Rows from block 11 of a small sound classifier, named by matrix and row number. Each number is 128 + 24 x the weight over its row's rms, rounded and kept within 0 to 255. All counts start at 0.
After each channel's rows are labels from the 100 clips, of 14976, where the channel reaches its highest value: "responds to" is what is common among them. Only what is clearly more common there than usual is listed. The data: struck, bounced, scraped and rolled objects made by modal synthesis. In brackets: how many of the 100.
# conv: pointwise conv (model.blocks.11.conv.weight, 256x256x1), inputs 86-171

conv.131 [119 159 104 162  92 140 124 149 154 146 153 141 157 103 128 117 180 118 124 134 121  94 110 102 131 124 139  94  94  87 147 114  96 114 126 142 175 128  78 145 143 124 138 179 126 159  97 134 130 134 137 134 135  77 134  90 196 114 177 136 148 131 159  51 110 122  84 112 115 108 125 106 137 135 139 124 133 143  85 155  69  91 130 118 104 132]
responds to: hard striker (100); string (33)

conv.87 [122 139 103 150 131 119 128 121  87 168 117 176 137 143  92 127 121 160 130 157 151 132  96 154 139 159 137 126 176  89 121 149 121 128 136 172 143 166 107 139 128 145 118 144  88 109 132 127 133  99 136 136 136 116 122 164 171 127 135 103 108 111 116 106 123  80  83 104 129 112 137 130 122 136 157 121 143 136 131  82 114 123 135  96  98 173]
responds to: bar (92); striker: soft (86); one hit (47)

conv.152 [100 109 106 125 141  62 150 108  95 120 167 116 151 139  97 108 121 131 133 111 132 136 111  98 143 155 161 121 103 129 107 105 157 126 106 110 122 131 108 121 144 173 101 131 133 110 152 135 138 131 144 134 150 133 142 108 117 124 167 151 136 160 119 140  93 143 125 105 157 112 126 129 109 145 153 108 108 138  99 130 119 164 161 111 120 140]
responds to: scraping (100); striker: soft (79)

conv.34 [116 110 126 111 137 114 129 129 122 110  98 105 116 126 159 125 119 174 136 121 109 167 100 201 139 125 110 116 102 145 170 172 117 159 104 108 167 135 146  96 166 135  96 124 172 117 120 146 109 150 129  96 127 175 111 154  93 130 149 128 116 147 103 148 120 135 118 118 128 140 120 145 132 113 127 167 153 129 124 118 114  94 147 153 126 129]
responds to: ring (85); one hit (57)

conv.159 [135 106 120 103 138  88 114 143 169 154 102 130 154 137 123 111 101 159 148 180 184 162 149 126 160 168 120 101 136 219 145 144  69 120 143 128 110 142 176 108 111 143 143 126 101 171  53 135 119 130 150 133 126  99 135 124 110  77 154 118 147  90 120 106 148 176  99 152 114 100 104 124 140 104 144  96 160 115 128 141 108 147 147 160 153 115]
responds to: medium (100); action: repeated hits (48); round plate (43)

conv.250 [136 111 114 119 105 106  93 136 105 100 139 134 129 139 108 139 152 119 121 148 132 121 130 121 169 118 149 119 163 124 116 167 103 163 117  91 146 130  57 104 130 174 127 103  97 141 127 137 134 149 118 130 121 121 119 134 145 112  83 126 126 138 142 160 142 109 121 124  73 151 106  62 156 130 136 156 157 122  79 164 180  81  82 141 130 114]
responds to: ring (92); one hit (65)

conv.130 [123 138 121  68 139 120 145 144 145 137 150 142 170 144 113 101 163 138 132 129 209 127 146  88 183 148 143 143 107 154 113 106 109 116 101 105  97 129  78 158 134 144 136 123 153  90 142 174 108 128 115  76 152 157  88 121 159 161 149  86 162  98 113 122 138 144 109 126 127 134 133 131 154 189 140 156 142 130  92 148  74  95 144 127 147 141]
responds to: medium (96); one hit (46)

conv.55 [201 121 116 147 131 151  85 119 152  82 128  98 112 166 119 169  97 134 108 120 128 144 139 135 132 162 115 121 134  95 146 114  91 141 119 130 128 129  94 147 106 174  92 133 155 159 152 129 127 122 113 133 120 120 115 140 106 105 138 102 133 104 143 101 134 149 123 166 122 121 147 134 112 104  93 116 121 130 174 121 120 134 138  94 110 128]
responds to: striker: soft (100); scraping (50); rolling (50)

conv.79 [ 68 128 133 163 135 117 101 106 125  99 155 134  96  98 132 123 141 138 105 123  93 107 128 105 165 103  91 115 127  90 121 141  98 120 125 146 154 108 122 175 171 150 111 158 159 108 109 134 121 187 129 139 135 142 129 154 120 136 103 172 166 120 112  99 137  86 162 153 128 118  69 120 130 116 138 112 167 159 104 119 112 133 120 108 153 131]
responds to: closed tube (84); large (80)

conv.156 [139 142 114 129 116 192 130 147 159 143 124 161 108 149 100 104 116 109 155 118 111  72 136 115 145  96 118 131 137 140  77 103 111 108 146 204 157 114 131 129 122 102  80 102 149 180 163  97 137 123  99 130 162 131 145 126 138 156 100 124 172 113 133 135 105 142 120 136 108 162 102 139 124 133 128 120 144 110 140 124 112 142 138 140 132 130]
responds to: round plate (81); large (76)

conv.22 [147 127 123 134 126  85 156 116  84 114  94 180  91 137 121 135 165 133 133 157 118 136 121 107 149 122 117 163  85 100 167 128  95 145 107 124 156 131 129 126 175 174 113 114 156 145 146 152 180 120 130 160  81 118 125 135 143  87 118 118 157  98  99 167 161 145 168 123  99 157  70 140 125 122 155 119 134 144 158 139  85 139 145  98 149 101]
responds to: closed tube (70); one hit (58)

conv.38 [ 97 151 137 108 128 127 176 121 158 136 117 140 100 112 107  93 147 143 146 134 158 143 133 151 146 131 154 122  93  94  76 138  79 152 129 132 125  74 128  85 161 119 126 148 146 117 168 135 148 115  97 134 127 110 137  93 152 100 148 167  99 155 125 138 126 113 135 143 138 169 110 132 104  77 150 152 158  99 143 152  82 138 108 103 139 158]
responds to: hard striker (100); one hit (69)

conv.134 [156 111 129 105 122  89  85  94 148 121 151 144 130 158 129 114 119 153 114 163 104 145 189 137 132 109 129 128 117 136 113 120 121 115 126 106 102 161 112 113 114 142 129 123 131 127 122 126 169 122  92 159 122 127 146 118 130 117 107 147 129 147 112 126 104 101  94 124 115 123 129 119 114  94 138 122 150 155 148 139 138 122 116 124 127 159]
responds to: small (100); bar (89); plastic-like damping (40)

conv.63 [128 113 175 199  97 138 143 126 104 109  83 134 158 158  89 127 144 146 147 135 118 115  79 105 159 119 155 172 127 161 147 138 103 111  76 131 140 139 102  99 167  86 171 150 111 124  49 127 145 148 184 109 150 141 105 119 127 121 110 178  95 105  90 122 124 174 100 124 110 136 100 102 122 105 140 150 131 163  89 109 108 126 153  84 173 190]
responds to: round plate (62); closed tube (33)

conv.248 [173 103 178  93 114 116 154 137 104 164 133 149 120 134 134 163 152 146 126 134 140 136  92 114 148 132 176 121 149  90 106 137 118 130 141 105 117 102 148 151 114 129 163 131 135 111 110  92 118 165 165 104 108 136 112 120 152 156 144 152  57 161 139 172 145 122  92 140  87 161  83 150 124 131  88 138 107 169 128 123  71  99 121 115  98 116]
responds to: striker: soft (100); closed tube (99)

conv.115 [155  92  75 107  88 123 146 127 120 116 112  99 123 162 130  95 100 137 121 157 122 151  87 139 138  93 143 131 112 136 117 138 130 144 126 122 127 152 135 112 173 125 132 139 110 150 144 117 134 120 112  96 140 121 163 144 125 101 146 130  97  99 113 122 106 122 129 113 124 166 122 114 154 137 178 141 152 125 118 106 115 141 134 169  97 116]
responds to: round plate (70); one hit (56)

conv.95 [122 130 110  98 117 134 114 161 127  80 193 159 102 150 122 118 132 150 153 139 145 124 154 135  78  88 143 135 162 145  81 132  96 107  90 143 168 163 145 153 123 138 141 129 151 116 141 140 130 133 132 132 111  96 124 127 137 118 148 164 156 160 115 114 125 175 131 137 116 121  80 112 126 165 106 139 119 110 119 152 136 126 134 118 153 172]
responds to: small (97); action: one hit (58); plastic-like damping (55)

conv.202 [146 102 113 147 154 140 103 123  90 146 139 144 186 119 134 142  85 141 176  73 133 127 112 128 107 129 168 140 123 130 134  86 134 117 135 139 131 134 142 107 162 155 124 141 146 148  79 144 131 140 149  94 115 141 100 112 126 124 226 143 113 141 111 116 108 123 115 133 102 116 135  98 144 120 134 137 137 101 158 131 144 150 133 140 154 130]
responds to: striker: soft (82); scraping (76)

conv.135 [105 157 124 116  98 136 116 102 134 112 137  82 187 169 126 107 120 147 106 140 157 168 160 105 188 131 128 109 112 131 171 142 107 145 116  76 119 132  67 128 130 118 139 122 105 159 178 122  90 116 154 141 126 130 145 143 116 104 116  87 152  95 126 104 171  89 116 111 100 128 161 163 135 122 115 164 120 125 109 121 131 108 100 128 112 141]
responds to: medium (97); string (59); repeated hits (50)

conv.143 [127 109 126 102 138 150 135 128 109 112 114  84 150 127 137 156 109 149 114 124 121 137 112 110 106 116 159 174 145 127 100 167 121 163  92 103 140 163 142 103 121 108 179 126 137  49 143 137 142 130 111 128 139 161 144  82 105 163 116 127  85 126 124 115 167 120 158  95  91 116 126 156 150 131 114 125  94 128 137 123 113 179  96 110 160 143]
responds to: striker: soft (100); one hit (51)

conv.252 [144 138 123 165 126 130 126 115 161 122 108  99 120 111 111 132 118 111 133 132 147 149 133 110 111  99  75 121 141 129 127 196 131 114  83 134 117 161  96 100 161 129 164 110 123 111 113 126 255 108 112 128 128 113 132 127 152 100 124 107 121 111 120 173 138 113 113 137 120 109 135 123 143 133 155 138 143 110 107 126 199 124 148 114 137 120]
responds to: small (100); string (99); rubber-like damping (37)

conv.67 [153 126  98 131 144 125 125 129 148 139 143  87 102 132 124 116 130  99 121 119 119  77 108 116 121 152 118 110 151 133 141 162 160 133 155 121 123 118 174 161  80 130  90 120  91 181 150 131 136 143 109 138 144 129  93 125 154 118 128 180 128 128 202 102 127 177  88 140 151 101  94 158 137 123 141 108  90 147 141 142 118 181 145 121  93 106]
responds to: hard striker (85); scraping (79)

conv.123 [143 118 126 126 114 120 105 145 116 134 134  90 156 120  96 127 187 164 135 137 146 119 148 157 146 113 157 123 165 125 117 131  95 147 120 158 151 125  99 107  89 114 141 117 122 126 137 138 127 140 134 138 126 141  98 135 157 124 128 105 127 176  94 107 141 116 126 142 101 165 170 131 114  91 117 107 174 156  96 111 153 141 155 120  79 118]
responds to: hard striker (100); bar (32)

conv.185 [154 154 114 134 134 110 179 139 122 143 152 130 146  87  85 138 179 134 122 118 136 138 134 112 107 138 115 103 182 113 158 123  70 141 177 134 169 149 141 130 126 163  82 109 100 133 154 114 118 130 133 107 123  88 141  98 192 130 192 128 155 124 120  95 127 130 155 153 138 114 123 143 107 147 125  99 154 146 142 127 103  80 105 158 105 148]
responds to: hard striker (100); one hit (56)

conv.240 [122 133 142 128  95 121 176 128  80 119 141 130  95 110 162 137 147 129 149 149 151 134 120  94 142 128  89 141 133 103 115 160 114 170  98 147 117 140 121 112 133 115  97 190 156 115 136 148 148 163 151 106 118  98  95 112 108 191  97 134 117 138 127 142 118  98 123 125 120 129 125 121 143 142 132 150 152 117 135  80 167 149  92  99 100 112]
responds to: closed tube (87); small (79)

conv.214 [101  93 133 120 126  85 159 133 101  96 123 119 180 111  89 121 117 112 125 101 106 112 127 141 116 126  99 115 135 109  87  94 139 147 136 117 147 115 167 141 140 192 129 139 109 126 133 138 127 111 134 122 130 119 157 146 120 210 185 138 141 105 110 135 122 127 129  83 106 151 105 135 121 117 141 137 102 142 141 127 153 109 158 116 146 127]
responds to: scraping (100)

conv.237 [ 83 118 126 125 112 137 119 121 160 162 131  85 139 130 111 140 138 112 128 105 106 110 104 136 110 141 138 125  94 168  96  66 129 116 149 145 152  93  95 127 129 120  99 153 127 127  80  80 115 131 163 157 152 152  71 144  93 148 125 159 161 100 129 167  76 135  86 154 142 116 151 156 134 151 135 127 147 148  90 181 116 111 149 142 169 118]
responds to: hard striker (100); one hit (64)

conv.239 [156 120 121 131 143 112 101 102 139 103 192 138 131  78 159 142 148 143 125 107 174 149 124 106 143 151 143 119 128  79 107 126 170 120 109 140  64 115  95 134 141 107 113 119 112 154 111 151 130 140 115 153 160 126  91 147  92 150 154 160 149 186 119 120 125 153 154  92 122 127 111 117 137  83 126 140 151  86 135 121 148  75 130 157 164 132]
responds to: small (100); square plate (76)

conv.187 [113 122 133 132  71  91 127 103 129 157 206 118 125 124 144 103 120 149 141  85 155 157 220 156 104 145 200  95  62 129 123 118  95 141 121 171 148 192 106 112  76 162 111 129 178 125 156 134 124 129 105 145 115 101 133 126 131 179 132 172 146 107 110 124 144 138 112 128 122 113 118 102 121  96 137  89 123 119  96 126 122 144 102  81 125 123]
responds to: small (100); square plate (48)

conv.132 [105 105 117 141  34 129 133 101 108 117 125 152 164  95 147 132 119 106 151 128 107 114 113 136 175 118 127  99 130 108 120  81 112 134 126 126  69 176 115 122  98 101 110 133 116  62 140 121 144 139 143  99 144 128 149  89 152 102 141 117  93 171 156 124 151 149 118 126 154 138 149 117 121 130 155 157 102  81 143 128 160 124 137 102 156 126]
responds to: scraping (97)

conv.90 [133 114 169 128 114 186 123 153 137 130 139 154 140 117 121 122 158 100 135 173 130 131 119 121 138 144  98 149 161  76 187 133 145 113 146 174 166 124  85 140 117 132 147 122 128 129 154 187 114 139 158 111 116 109 119 156 111  97 119 103 130 137 142 137 133 127 121 135 115 113  95 114 134 157 149  89 120 146 144 134  79 178 121 121 101 137]
responds to: hard striker (99); one hit (78)